Weights of a small contrastive image-text model: encoder activation relu, 97500 training examples.
Rows from block 3 of the image encoder of a small contrastive image-text model, named by matrix and row number. Rows with one number belong to one neuron. Each number is 500 + 40 x the weight over its row's rms, rounded and kept within 0 to 999. All counts start at 0. Numbers have three digits each.
Before each neuron's rows are labels from the 100 images, of 14848, where the neuron reaches its highest value: "peak on" is the class under the peak; "responds to" is what is common among them. Only what is clearly more common there than usual is listed. The data: drawings of small networks of dots and links. In brackets: how many of the 100, against the usual share in percent.
# fc1: MLP up (encoder.blocks.3.mlp.fc1.weight, 480x80), inputs 0-79
# fc2: MLP down (encoder.blocks.3.mlp.fc2.weight, 80x480, transposed), outputs 0-79

peak on: link (96 vs 6.3)
responds to: laid out on a circle (87 vs 49.7); ladder (35 vs 10.9)
fc1.14:549532384489458514522524530459485538500493501462487470553506430579545537472435519565512506541413528484474511578501541454488498456507504498436480467513540555496496484619489443498426495480515505543506536515518484515501531455428464551517487494
fc2.14:503465462470629513484490539505452512474532455474529511473468460562451481554432513436541522480562463475471438473494544496551490489488506511470406530570547537545491514532522530491501527524520432440475531542454482450530479589513555499476467471

peak on: dot (31 vs 7.7)
responds to: yellow dots (41 vs 8.4)
fc1.300:530485506479527552537501497513427535503488533524470487501574497466465474559544553509555509450491523578490529527501437543574461423467500484501458460531539490534508565499489466588415502505512571544571486488496467449524522476428435469460528552
fc2.300:494488510450452515477476499547481417521462513543521514359533522531475513500443556571443435400499508494491484511556541518489498541542463538471526544501519501480498488450478426511486524460479584475562498486566492500516502555523470508546568489

peak on: dot (100 vs 7.7)
responds to: pink dots (45 vs 8.1); purple dots (42 vs 8)
fc1.194:523525502469530495516495523555494507541475491523465423539468472536595587517455487498487550536489466524485495501469494502477468482468532488497508557540498507549354525575518476475465469560529540553516498472510587493539492575482504505598446510
fc2.194:504506554480498484533491507474508528497478493486499464418477529544467596528612569486442421529508508503504427547469550544418528450466516573488472510478577471535567507494524464455487509502450482480449465541506568493542499457528524541488538476

peak on: link (93 vs 6.3)
responds to: complete (59 vs 11.4)
fc1.66:521505461543461503485475571484490520507458518531454455489463511504519521546450511516530440474459474482460487618599444500567512479498509481518514504476585551401491494495530488532492402538613508532514512482472545521547493448521534506518512521
fc2.66:507467511584514485491512479484502512502465534479499467414420402607489482483490505531506533482511508530486538559501449444482538426498514443503480543520454467460485517524528508457513436576513459547522499547438491504490507538464493560616469520

peak on: link (89 vs 6.3)
responds to: complete (43 vs 11.4)
fc1.46:525572490499442533465502547487498581513486497471392493483451499479567483479489497583505448459463513483531381554525510481593543490402476516495509483481520468454475494503491490508506394532555492515507506449504487556507514462531513536461517507
fc2.46:524447534521462531474495500454494497433531516520485477514448491565535532497423476566549503555471496483437517537459503438518599467476567434551532536551474537437452470581559531464501486491501530509452491510441447492516496540495487507538442578

peak on: dot (100 vs 7.7)
responds to: black dots (94 vs 8)
fc1.446:522495458472492529549522490469502545517498565515515488541484478457486466472482441571496484470492524489459486549525524502501481439516530460439473474569532587441470541490485478510548466560511510505521511582518498508506571343489408481555535502
fc2.446:498529515466431484521509535533588519512486568530538458426492579579507567540567513505428442507466499432522539490523425556437457486488462504490490520419529484480544518495490428524494501487472532475479577438545533502529527498519475476496542477

peak on: link (29 vs 6.3)
responds to: complete (40 vs 11.4)
fc1.237:468483446462496493559504540462506522501453598444508447494515464455525523476510400526518501540468445490404507470590476534480496437518495471535499473550539523483513500526553504492494540536501544448515431573582529489455551496467495482447450545
fc2.237:478496502628470536486526469520501417523470576481564433410490467625499513523464481488469543494488506524524527532544453438517545437527484449496517437529467437502507541479511493529505457563516459527487505498469493523504486544539452516519462530

peak on: dot (57 vs 7.7)
responds to: green dots (76 vs 8.5)
fc1.126:454507438532481474494536459497489485564459612524497446550499491426533430524463433491546456486474492507479441493547531492563481484488485546459559552541514488439516528518541464436475508540516518540483465532427580429553515530457460525494474514
fc2.126:514515515491529519503494543464562483424502457443487490402501502719519460517569562545529510550470510468500501482562519462477466476503525463461506521480533522479477480490491503474503476515572540508449503478489474495491492527481519526525484525